{"encoder_arch": "transformer", "model": "contrastive audio-text model", "dataset": "simulated sounds of rotating machines with and without faults", "train_examples": 39062, "gain_aug_db": 6, "time_shift_ms": 50, "n_mels": 80, "hop_length": 160, "input": "mfcc", "spec_augment": false, "win_length": 400, "tokenizer": "word", "vocab_size": 51, "loss": "softmax", "embed_dim": 128, "encoder_norm": "layernorm", "encoder_norm_position": "pre", "encoder_activation": "gelu", "encoder_mlp_ratio": 2, "encoder_head_dim": 64, "encoder_fused_qkv": false, "encoder_bias": "none", "encoder_qk_norm": false, "encoder_parallel_block": false, "encoder_inner_norm": false, "encoder_moe": "top_k", "encoder_num_experts": 8, "encoder_moe_every": 2, "encoder_expert_mlp_ratio": 2, "encoder_experts_per_token": 1, "encoder_shared_expert": false, "encoder_subsampling": 2, "encoder_layers": 8, "encoder_width": 128, "encoder_positions": "learned", "encoder_pooling": "class_token", "text_encoder_causal": false, "text_encoder_width": 192, "text_encoder_layers": 6, "text_encoder_norm": "layernorm", "text_encoder_norm_position": "pre", "text_encoder_activation": "gelu", "text_encoder_head_dim": 16, "text_encoder_fused_qkv": true, "text_encoder_bias": "all", "text_encoder_qk_norm": false, "text_encoder_parallel_block": false, "text_encoder_inner_norm": false, "text_encoder_moe": "top_k", "text_encoder_num_experts": 8, "text_encoder_moe_every": 1, "text_encoder_expert_mlp_ratio": 0.5, "text_encoder_experts_per_token": 2, "text_encoder_shared_expert": true, "text_encoder_positions": "learned", "residual_init": "none", "optimizer": "soap", "beta2": 0.99, "learning_rate": 0.003, "beta1": 0.95, "shampoo_beta": 0.99, "eps": 1e-08, "precondition_frequency": 16, "max_precond_dim": 1024, "one_sided": true, "adamw_lr_other_params": 0.00081, "max_grad_norm": 0.5, "max_steps": 8100, "batch_size": 256, "epochs": 53.1, "lr_schedule": "cosine", "final_lr_fraction": 0, "warmup_steps": 810, "weight_decay": 0.4, "adamw_weight_decay_other_params": 0.01}
Rows from block 2 of the audio encoder of a small contrastive audio-text model, named by matrix and row number. Rows with one number belong to one neuron. Each number is 128 + 32 x the weight over its row's rms, rounded and kept within 0 to 255. All counts start at 0. Numbers have three digits each. After the name is the row's rms in percent of the matrix's.
After each neuron's rows are labels from the 100 clips, of 14848, where the neuron reaches its highest value: "responds to" is what is common among them. Only what is clearly more common there than usual is listed. The data: simulated sounds of rotating machines with and without faults. In brackets: how many of the 100.
# fc1: MLP up (encoder.blocks.2.mlp.fc1.weight, 256x128), inputs 64-127
# fc2: MLP down (encoder.blocks.2.mlp.fc2.weight, 128x256, transposed), outputs 64-127

fc1.10 106:113086093103143158134135152157112101118070162092094167133132105154190120123111162123151093102157133140131116164081078159155123118124112139115127191160153155088130156143083129145128166081112162
fc2.10 115:164183108191082117110154123105095172095114133147137118083123151128094081082140099120158205066111117138137136136114116127127154127127120106104151043093103083159155102127132107129191128157109048
responds to: speed: slow (61); thin (high-pass) (43); turbine (39)

fc1.104 091:082127133099120156128123094131156112093141115142165218108128105073175146166139185164128119143075141144118097100117173208143160170158133156103119134167178118133108082114093152107118120186087122
fc2.104 089:124088133130098114182074150147130172080119115103138090144172124160144094147137043116133144122129102153181147115101157101117110078133133120115154107115097145173124153172165162133149187112087083
responds to: text has "quiet" (62); air leak (49); turbine (42)

fc1.26 102:114087098100142174137155160185123105135067178102098172148137100157182122129110179116160092107157132135134096169074090149149136123132098140110127183157159156099128164138091124127105163085119156
fc2.26 112:175184117193077121096141112089090166096125117142135126096131161137085086090149100125136208070100129139137147126098121118142142122120123107097149057078102085170160108133126113145185109138106054
responds to: piston engine (38)

fc1.16 119:027137135073104158170182121132132154097082129071129085081150181103103112138110114208078124111123154127106070122120136087133111159138117134061134146109049090138106148150096108115132077088099123
fc2.16 105:209134075135130073091121086100157144144146105133105111141124084118127131145138169045158129152108125112178190140109135157112102104166172098119111100161188146126127122100113137156142187111173099
responds to: electric motor (47); turbine (33)

fc1.41 091:143171133109100138158151064115112122114108104159147209102110069091120141173147115145147146144133121165136095119143167162136093156129114130097117160101182134210139039096140142124149103144059086
fc2.41 093:123054145126172118159097168145164141081161138099116057170164167115149130153119133122121115098130171147177140093097116137136124120118137139147116057161098127099131167167167142107120151138139145
responds to: quiet level (78); air leak (38); turbine (37)

fc1.14 085:166130131144106103146135114140062107154104146166135101148072108094111163183098086117144189089142122124102136119079158119102118138176132138140117146118088128171108152121171161176161173142099156
fc2.14 093:105146136118142131099119147148190120125141156111125110106189170151138080098146165142084097170135114162168109137175080164120147166097131141124143086142147087066166085127104090067122066114114071
responds to: gearbox (49); turbine (30)

fc1.192 111:178165167121109143176122173108110136143075148089104189138135126178176114117132129115139117045045171098124155158134101122152118087137101134105149114092130058090158102118219143124064105098131124
fc2.192 099:090127127168152139095174080103144163135189114132118135117153145142129100194086147173113125138140182136111102132137155158166173132067198167168062166110166128141170175132058089094171071144123169
responds to: compressor (32)

fc1.98 123:143173116134198161153115127169150111199140171169179160102141098100183138131170149141150181106104097118165144157184154143123150120197158160130202158151155114163124165102170120177089174138108133
fc2.98 101:170061145168106140109089127099102168171099127083086116069130149064077147180091089115096105163136096153142081106102139153129146096113171162151041117100102135084134121135095100140142090091041156
responds to: bearing knock (38); conveyor (31)

fc1.105 083:164145158138187124077146155077086111163123127117083167099122142156147146135155122104157195129174128116103120102118097128157169130137119179121155110126161111196162097113157220141115102078137111
fc2.105 100:136152101138101115197157112206194156132141130151162106172143124094139119137125135161130121136102105136147121167141145156122091139094106110148094109125117123073121177153120059134162152197102149
responds to: fan (31)

fc1.180 104:081082115126136136139142093135123104107084144063065131170188104174097096174167143210097104122136177172138143138106116127097152070126139130144142092140141138172187089142148137115161135157165111
fc2.180 103:154160181138089128143119119131139140151180131228150206138079147136174169085079113046126140104129144090129120139116195150166104111115121086093063192080191131125106182116160130176125108078151121
responds to: speed: slow (60); gearbox (51)

fc1.129 088:166137136177100145131136115140135125127178121111181116062184108139116155145144131107181170146142131143109118165205186127131112153123157142155176107175119164172126135108144115183172159115136143
fc2.129 086:152124114168100108163144158144141167101066156152107157103094128132119091143102190126151096127131088154150119113073084148160103100142109145132116152124116121114106154208127161099151149108082134
responds to: quiet level (73); thin (high-pass) (39)

fc1.254 103:133085092102120187146144150172132106131078169090106168148161098150192130125107175118156108103163133141140100181092096149141134121137108129114112191150143168093130179139095125133127174081108160
fc2.254 115:178183112196095121107154124087098170104126133141138129090120150116090091104155123121145213077118116140137149122114118139148144133121137109095150062081119094153167100130136114154193117148116043
responds to: state: normal (73); piston engine (42)

fc1.48 111:120077105175107127160150064150118175095080170073152155110165091124145084191171135095143107172166129175100106185152141101115093139231142107100161090134091170093148104111120122113094114166144124
fc2.48 098:100147101149132098141125184105181133169210111164152135145096159146123213082109139131130126085141174084165130086159099179127122128129146163134075135134133095152159160142150166146181183063103097
responds to: bearing knock (46); machine: turbine (31); muffled (low-pass) (30)

fc1.82 097:091114100143093099151153116088045113124057148157151121108137107096172132160143122091106143122160152140154101085123151061139160111152078202091150119088109118143117106102147155145093075086141102
fc2.82 099:173187151130141106110135118170208120142167089139130125171140153144136108106113148151135113138128091135122110169123122205150102190103166077127087092177174098105142116131114066067163150184116142
responds to: gearbox (52)

fc1.85 122:121092113127081107143131120123132115126053123128130096020101147111161100133162087132125127119113141091088144105131141161134055105139079168063109076124246076140107096134126135108062087154083098
fc2.85 121:119098160124122118108112106122131121081122117189181110162165104133126163135088110148131102144137147161148133085160124114101212127113154100190121150114043198106106127116143139164131127119124107
responds to: speed: fast (64); electric motor (54)

fc1.241 106:135100111138146170151197095134153108071090107138140116180163162162157078109120175171102131112110149078153157159113122132110160133149162114095141139122058148126139153141105145145148099068061140
fc2.241 109:182155129091102106113085159113065136106139114113131144116159085132132147192174117097142182124121117143153100083164084142159129107144123133139131090091205121150122087139135129136172110168117095
responds to: thin (high-pass) (34)

fc1.38 115:162148136117152150149146132127158142121136186146195153127094126131155100178167141149089202187131182114115123178124080106145103157164153159105144218150129119165123164127102146101108091122069081
fc2.38 113:170126153128135156098093101141087119150136138050125141140124092170087170124116171128150083136126096126159109106131093158147129152121118148165145097167107170090139186120193143135125186129114115
responds to: air leak (38); piston engine (32)

fc1.30 085:102114147112092132112110149085110125109133122105220079105153054113112127077090137207135092078125120161126109175128136156085113100141127108134114152127144119130112127113119113097117079129076159
fc2.30 094:137107088143147118128109116159156136140117147150083168150109183111144098187166136033103150169128128111154132077124110099173142165116122167128177138141124161104149133140102139139128149137172121
responds to: turbine (37); gearbox (35)

fc1.114 078:118085134159182090122131152121124113033145147120110118124076094116122169173102189101129136132156082131083213142156124133163147123158090142132090125140171116150171171080136113114107084160148156
fc2.114 089:140157152117098167085093095159134142181137091150164133141181154144135133045168066122162132114113166133165048152102100121109117148092160132121161133090071140089109150156137122166138163128095100
responds to: text has "speed" (71); speed: medium (65); turbine (31)

fc1.53 115:130116157132140198111220079169134156164173135125157165149165115131115182155101151103167118153146109100122115123116149105144103113095145159147131094136102157160099143099202083140114114118168169
fc2.53 112:105192148110120098098130141099098190093139180104134129055086129130099083147116201136115151133080173156126112143119163089168135077136082124111112190075107075157145175114121158133063126084132128
responds to: bearing knock (46)

fc1.95 102:110081089100143170132157159178116102133062170102093168147132101145163112131114175116154090107166135135130100169074089151147130120128094139107125181151163161102129157148083126133096158087118161
fc2.95 114:172181113192078122100139114089093159096127120148136122099133166134095088090155099130139208068103124134133151123099123112137148128114118099097148055088103085169159102134127111142192109143105051
responds to: piston engine (31)

fc1.62 109:121090110158116164142125125145112111088075216151062179162132153093111141082079099147110127101132096231125127137141124124147096147097125101124154143096109150152142146068076134177121062109099101
fc2.62 115:176107131074106152108210154111107133168163089137143102100119123161171112089128114116170170168125129069104145167156109155115165132132135144186162137221142120096131107164155139165136179141095153
responds to: compressor (38); bearing knock (37); text has "thin" (33)

fc1.222 100:123120129156153081081140131212150081141150098131118066155114148090103164141183151155114126151107148076112181113114114140144135150139170158190138174112051118150170085130201106129137104110137210
fc2.222 108:139170173103113149143095171077119206116125158120164152122175133164185130121107104106138130130142127168142106115175104146137138136106121122074136116141201149117105177124104196133139157162121104
responds to: thin (high-pass) (32)

fc1.50 111:101098057152111084135077145191114193115053175101161149054081150103161052163112075125171115125135108155091124156131103084131120122100146117108132145184141082110096155071093128121142090128079113
fc2.50 121:133114108138143107097161165101098102127150112102107154116157126106119152093097095161100164052096138082125134123117108134073143117166108168152141062134115142096177090176145085125136164135117127
responds to: reverberation (61); text has "room" (61); text has "reverberant" (61)

fc1.46 102:135148044109158150137129141138149182144089141118150095095110095033131174133130124124121154210148106158139173121113097167160125119139141100116111163133191139084158159113151134189191154157083144
fc2.46 116:109105095133140138153124185146116065159136160087112178098087197100136137055177093182120125126123159130107157110125118099111202105137139150109124092163059108092163065167115128104144160065129092
responds to: conveyor (29)

fc1.92 120:098119137117158133161102107154145138122080131080153083113166255138125099101095109176108116152117117101129088098161110180155091125133099192105129143149076145143105184186118127094036099129071122
fc2.92 123:147146126147117136105088102112112103122114083188139103151080008129135159121135044074140092128134143137100153119116151056088160133141112067124144119160166159134099071132130177123147117116127100
responds to: electric motor (67); squeal (34)

fc1.15 092:096146135155140069100157136106117110134100110135126072083095110140138110082114185163149037140085078124139099124116103088176106099092165104096126106119127120107124081100109063115098118144111158
fc2.15 082:149112095120144169128108158155130132168183126154107211165176158161105148201094095102129195120126138128132159146167159162092129113123088197166127158143125103135153174200174185136131126102165142
responds to: quiet level (62)

fc1.127 103:151143081124216144172159040168181122147108133094107108130158149068109160141089136178092113190105135177150191166113120119139169154139123121140106078093151123144110188137113138075085126136107155
fc2.127 099:124134177116099132085130132066040114174084092158144113144084095131156134043155138090114101126102146118142118122053126114150110096121080141083132178162108174090176095150087167146102120117101168
responds to: thin (high-pass) (31)

fc1.96 095:136124125115061114194142093143143159094095159053095147108095154108123118116127112126163092111174181171122136132092178132112109140144112092093162158116138095106136159074161192128124153107133133
fc2.96 088:134135105151159171115114111132173175176185134172129127160197108131133117141085183110104162140127120060160186154140077129196132131127140164135065089139134149178098122185105079113185153146141094
responds to: electric motor (46)

fc1.63 101:107158114133140180160158153180158114151114162116148114106191120082135134176133153123134136209157162121102155157126124161114094136154123100089150187134132146087167179076124123149183089170070105
fc2.63 102:176087106173107135147093180120096113162174150065058171135088069145113092072203110144110138110159092138136138107149094121110158138108132143142137121115079161134150120148138137161105163095114103
responds to: air leak (45)

fc1.37 109:103161138097175134244155092117133084159029123097142102067157126116128109142108156181126105115141110168110143092119144136139224194061115119127134129113126050135107120133143126103068080116133146
fc2.37 115:134085143089144099122082147111176164162095102091108122110072132168147134095135094072104117142109191152148131136072081188096078166196153149132090133132145155122165139140137174153123142160110170
responds to: state: faulty (95); rattle (86)

fc1.0 118:172145121077104116106129119077127113110092091164141091072102093127123145108065127156082146173153144166168132167104083077100118134138143092102061117138174132081168133108088062122125094098146075
fc2.0 105:076122109168168088140110147196082100119161107156110173169121147129099114168178128096157095158115074149087111079122133169147144138142103115138148150116079121153141143140137208141145115186160161
responds to: quiet level (60); thin (high-pass) (44); electric motor (38)

fc1.23 108:119135088069112114133066072159062163177131117116135073119095150125103157112100115182158132177159114151096116156158106144127133083120109133156148185114101130123105115106127136138130083130104130
fc2.23 086:139148132159158087138196170102152099089100126159150151111167127130153134123120172092108125116114143155131129123078069087125111148169158170130155080171176155127124095138062144073156133178145104
responds to: muffled (low-pass) (40); electric motor (35)

fc1.2 110:104066133093137079136169116133093100111125090134127139090114127132172104141078152154150144065153126176122117104099187086123083057092122125139140185056127123189100125107110211075212135113176162
fc2.2 118:115153149090120111112152129154141163113164166129093120073109138201131165122209094147074121069128107153125209160146086168185224146129148090157112102173163166084103076178115072155100166152123103
responds to: conveyor (31)

fc1.165 109:125159210128149156071204097128102121157114096131118182126116131124073166150064140119110137101139187121102127154104103185124086113070126158143087072117110177144126187129182096079090087097114134
fc2.165 114:102167109097129083144132131114109168099164195106146107105099109118142083126152152128143140088139170114139131152110107010130170077110049121080151172075106135158136145127105087124077122136165161
responds to: text has "room" (63); text has "reverberant" (63); muffled (low-pass) (48); pump (45)

fc1.149 099:073127179124146106107063155130094074101077104125114118117126191154082124167143121102105127087178074060131110118161200114164073119115198149081107123115167064126084083152090121149115117139141124
fc2.149 107:105162101113094129139090084132148124126119126151126122103105107168152113109111112208165097089122118132110178155129155147094169114151059113124116112197039134136170153161094137069141169092138156
responds to: muffled (low-pass) (39)

fc1.197 122:139085158164156166103157094150156130094166150117080121156135115107191131110135176092157127199125116178171123144140167168119068085076118096129130092143154142133162166120104119186136059122157146
fc2.197 119:162075132113117137109193172121123100168161123143160104122142100145118115108155094101119165179120141094106143153128109115123117164104097185128115138205071101144115170121185138150093209115079141
responds to: speed: medium (63); turbine (41)

fc1.245 117:134056145119132181139085089135123138168117149123106156114108195087135154141079190135115144203119095098075084083141155087083135170153153146128125061178136116121133136125129142194119148168110122
fc2.245 113:105187105148120127117101174102173111072168090106158140109173114111117126113153079124152098099157114133137157169130126160086112097088117096128120172090133142084129133101146148102110142115103072
responds to: text has "speed" (74); speed: medium (69); turbine (44)

fc1.122 096:030160186088100128115108095104138066119122095116130133121154190079106129114080139113102134115147089106180061110122136099179076155124098128143124151116059110081115138129110151120113078176137113
fc2.122 096:170091098173175113115142145168120161137131154113128098111130109118138123152161138131149111157141165146117177159162153146077151095141166145093124121158178144149123094101128106136138183103129067
responds to: speed: slow (66); turbine (39)

fc1.29 084:093094158182107145140106132130119183105085155092103116055103115069117133140122174129202176140099091145080177101169151103103195163175145153127164122132130105182142154167125079128153080160090102
fc2.29 075:155150131118169107103075129120195094145163106161149162154168129134144153106101102103079122072130144142137089170116099150111031126081122130140139118122187164071135130122166183140168227107084128
responds to: text has "speed" (73); speed: medium (70); turbine (48)

fc1.225 119:136101082091164151174129085159083101131085163057129158191192075158172078150172137123122148118137132125081129108120137176110140121195130090107129077133086147171143103129225128150127083160164110
fc2.225 103:126149142176083120170119139123206138106198129175112150159082186131095130106106160082073106112101165105156091152102126122157180122108154149118102143150172076075148145155100097161165156086132145
responds to: piston engine (44); bearing knock (39)

fc1.9 094:082141095135145125121113110130183212162097160116136184234134121126164090122146122119187133140092145100097127152102154106127161109121078164092120136155198131143103120087157155138116085137102088
fc2.9 094:194137153126098177121137118147101089111188090137100107113134134092108169178125140157094109098120136139162122138149096175110122149144192148145117134092088122126178144162131105129146147154164153
responds to: speed: medium (71); electric motor (48)

fc1.135 104:109090122153157164041114091157163159117068170139107152151140152111107159113117127153090164153130104145117151186142109136146059078237107117087131143109146232141147087137131122137101158131088072
fc2.135 114:145108104051070140208130088097142099153181129096140110137109171127111143079109153109135108142077076061113077146125112163167187126171160115171157148152151074140126163132138126178123102141131164
responds to: state: faulty (92); rattle (86)

fc1.188 094:096130133183116107084096134209117118067107160173088086079148207124088152119109175083101143082140135160093119106108130089111112120133114138065102094139108113124176149140102118147137112155102153
fc2.188 092:118111108104153145151124086072149111194138064112171177166102060138155145128100089184143159136139081103150096154118153153155134179103118100126140136147191123095088119130124138114115135123115086
responds to: gearbox (38)

fc1.69 102:120144169141122110117123161206102074158103087125143099129120051125121129088131142135146132100102190164081079104091187113097089156148099133121127135081110138103099033157163176187103114074084154
fc2.69 106:104140110088113148137134090091177161072174128139081158154172206100108106178113122119091085138152065096149167143143040141156190135105166144144142099176175098165123195113097098059152118179149120
responds to: gearbox (80); speed: slow (63)

fc1.172 125:126010120121047110115105107138138111135089162147091108026094161099122094132125095137074140146140133135112178068154126181079069147126127138120140102136104081100137076145128114099079112149116157
fc2.172 127:083117129114155105136153142117102104066113102164217096150129068122150168116120143132159108114123134155112125126169186106101183117129131103135131089113194164149068151068135169176158150095076113
responds to: electric motor (58); squeal (35)

fc1.78 101:099125142144181166070076071088134157152112163124150154214164134111150125164147168130140123136129149111126080129149178171125099141107096184068083140160166130177142112088118130088095108181104144
fc2.78 105:138126184114053105113123121139130085127179107101098077119035142091104103097128089123113077141125130069133153127133122080146154109124155107110139131118092109118132134145129138134151192048168134
responds to: compressor (29)

fc1.64 086:171120127161165114149146124159137109144150150099122135149181133137096148111196159127108121212111143130131101167113177159064137123141082132125147171127156168185130079120109157104029107118162111
fc2.64 084:119179158100084177136114134096092163081138098158149109115053154108117115112111103120140118106154132121140147108171086080174119156099160140096109164140101114081094171131172124128152166154144160
responds to: thin (high-pass) (36)

fc1.83 091:146177100134182134158150117102177078153119115126119136060162101090115134144150172131093168169122101142159137172173145149125080129146171135166140160105156123096152160155129101103095154175074116
fc2.83 096:094118159156107073096126125109080122143100105118096118122148155102071131093129118102167096135095056124133121154104177104178173094106121171099144150123117135074186156142084139123147136059110161
responds to: speed: slow (63); conveyor (35); piston engine (34)

fc1.27 087:119102109152173146104160094086122125057118149148093140140097163087123171147143168142076089161147096155140201133165110185146118164137095179136124107137113145074134118088158098050093054163143154
fc2.27 093:128150181093066100160094166158125136194144093129201102114134074175142153070122095104185174106089140095120046158100167069108136116122133124090129187131154086180120129171088149220151184074133102
responds to: speed: medium (67); electric motor (61)

fc1.249 106:129104100132148183153129132119164104105108150116106162154136181156181151138197155149170164103152152201104140145202157158128187201162141078139144120101146151199134148107130140135094088112139179
fc2.249 090:115137149148125111185116141133168150160117090128155109097124138116138179127134097129109118140210139133134129146059102139154078121098145165194142117159162156099112108149103123202182208152129140
responds to: muffled (low-pass) (56); compressor (31); turbine (31)

fc1.236 101:137123137158122120143121186181081139118074204134154187102115134098185123131092086190126167110151139200093153159140038089108147131081170105139123169167115127121173174081103146125123073130091149
fc2.236 113:141137134158135147114194138137119102129133116140104128125115165137112174089110082098163140065117166120129126102143132131077131164141058177152164050149140187102179118179151116126090173159073119
responds to: electric motor (34); grinding (33)

fc1.253 100:114100154128118170122107109175122164121128161106126131151135156147117124134112108119157159116119174128124188112126060148148223158098122148106146140095095150097127153114134148149145100129123136
fc2.253 099:130167129145140115122109088084154097176169110147144186130133073147201129082152150176109079105114077130132057170102120144108043141137125114147110110119181139160132165152134101143137136159180137
responds to: text has "speed" (69); turbine (37); clipping (27); text has "clipped" (27)

fc1.28 081:139112114057159099121097112087113086125113100131079132155121072132165103112170204160143130179160141180033105148134164124120130108145120170118137111123135105153106112103146079153132111124202171
fc2.28 089:133161160165099149117141153186116151137180133135198142120124180111089178143101054089105095096105111101204128132092072128110114103108127112122126138142123119121127108112127170116109152116098124
responds to: gearbox (35); electric motor (31)

fc1.228 119:118077151069071022083142139082128181182098148124110176100131146143160128204133126207127124051111097115161119151150165098188130151097145127149148150094136152142118146127117137135192121102104173
fc2.228 126:104190108133129157156140158155130119116157154123119131112129142155132147121165171098126163118093103097086135147119154147161155145127140092127089108168158184088135079193068104139059196127131142
responds to: reverberation (70); text has "room" (70); text has "reverberant" (70); fan (35)

fc1.51 100:168167151132150099097129128143110132157126089050145155084120134181107137099075133167141068132136099210172184109150068092163136138143166104108123126161113126092086159120108097154095114129203113
fc2.51 110:092141146104168154127136107120111165146141122193141145136122107191095114127146129127173148174124150143151100150133144158136097114142065179190137156118140122122162138164127170085127111121182175
responds to: turbine (68); thin (high-pass) (29)

fc1.143 122:093152166148128120175128081153237135117024138113123126139101105124106157158123139135128122129123152139089116146096108100097054066153112091134147096134112082170170143119100183147075081129130138
fc2.143 120:128117107098157146194058078118098129113156143198124092114140131146157128107097157068104087106105132108175057132143072166136147132163160148151137118143089207190140174188116125107120148089130181
responds to: state: faulty (85); rattle (75); gearbox (36)

fc1.231 117:138130145148165157130138139127133143098132164158162112116082161131123087171163117167113197150127166117122095158117048097138089161129140140069127198188127129145128176121120167104130068098073128
fc2.231 115:143128172113116131128119118145066110137102170085118147146127081144079173141127174102150106148115115126102136137120091146131128155132085110136163083175112154123160154142175143121122142168098102
responds to: speed: medium (69); electric motor (59)

fc1.178 097:114145143097132098126122100091134126090115152163125123029100041124109123114120157130117156141113139160105153106188151142110062129181167132093123124185173109141102087143103159106119138123107133
fc2.178 086:160101128115108086166160125161115198077091127102191137148172198144082132195114112159214099147127119144200101128110113156088168084136062157164142101107068134106137162137147085128149169153108170
responds to: quiet level (91); piston engine (51)

fc1.204 101:177092054090122153152133104117114101083105136092140180096151062086132122158128142149128134178137148181133180195109111154115078138164124111129159160158128143129138081138187122187160034130129146
fc2.204 102:105138123151081081105159222119183100165156190170117100138079171142147138073090130116148122076085134071124089089132098090128169137107153147106113129181148078097134132145126114131166242112132069
responds to: air leak (45); bearing knock (39)

fc1.88 111:114094081099122171136147160174101116130070162103095178155155104159172126115115171123146087110163141140115108179088091155159140129137100120129107189152140159096156169127072121143124154087124169
fc2.88 121:166183123199095124103160121096109162097127119138117133106132151118084078094146098128161207067118122129142132130106107129131150137128145098103154072087119085161163093136133116148194126158110052
responds to: state: normal (74); text has "fault" (74); piston engine (30)

fc1.218 088:090138135089130119163140074090161094106130183150147143051118105127130141115135179141110102129116123144129120074125127172155099170166144174088171097184145144113057071131093119100128127165092123
fc2.218 086:161103112166103109139133161144090183074114103115169127151151128178106136215127064146153167132128134158155152146112171119108152073136060116169110118116110151115163169175165167147108135134110130
responds to: quiet level (87); piston engine (56)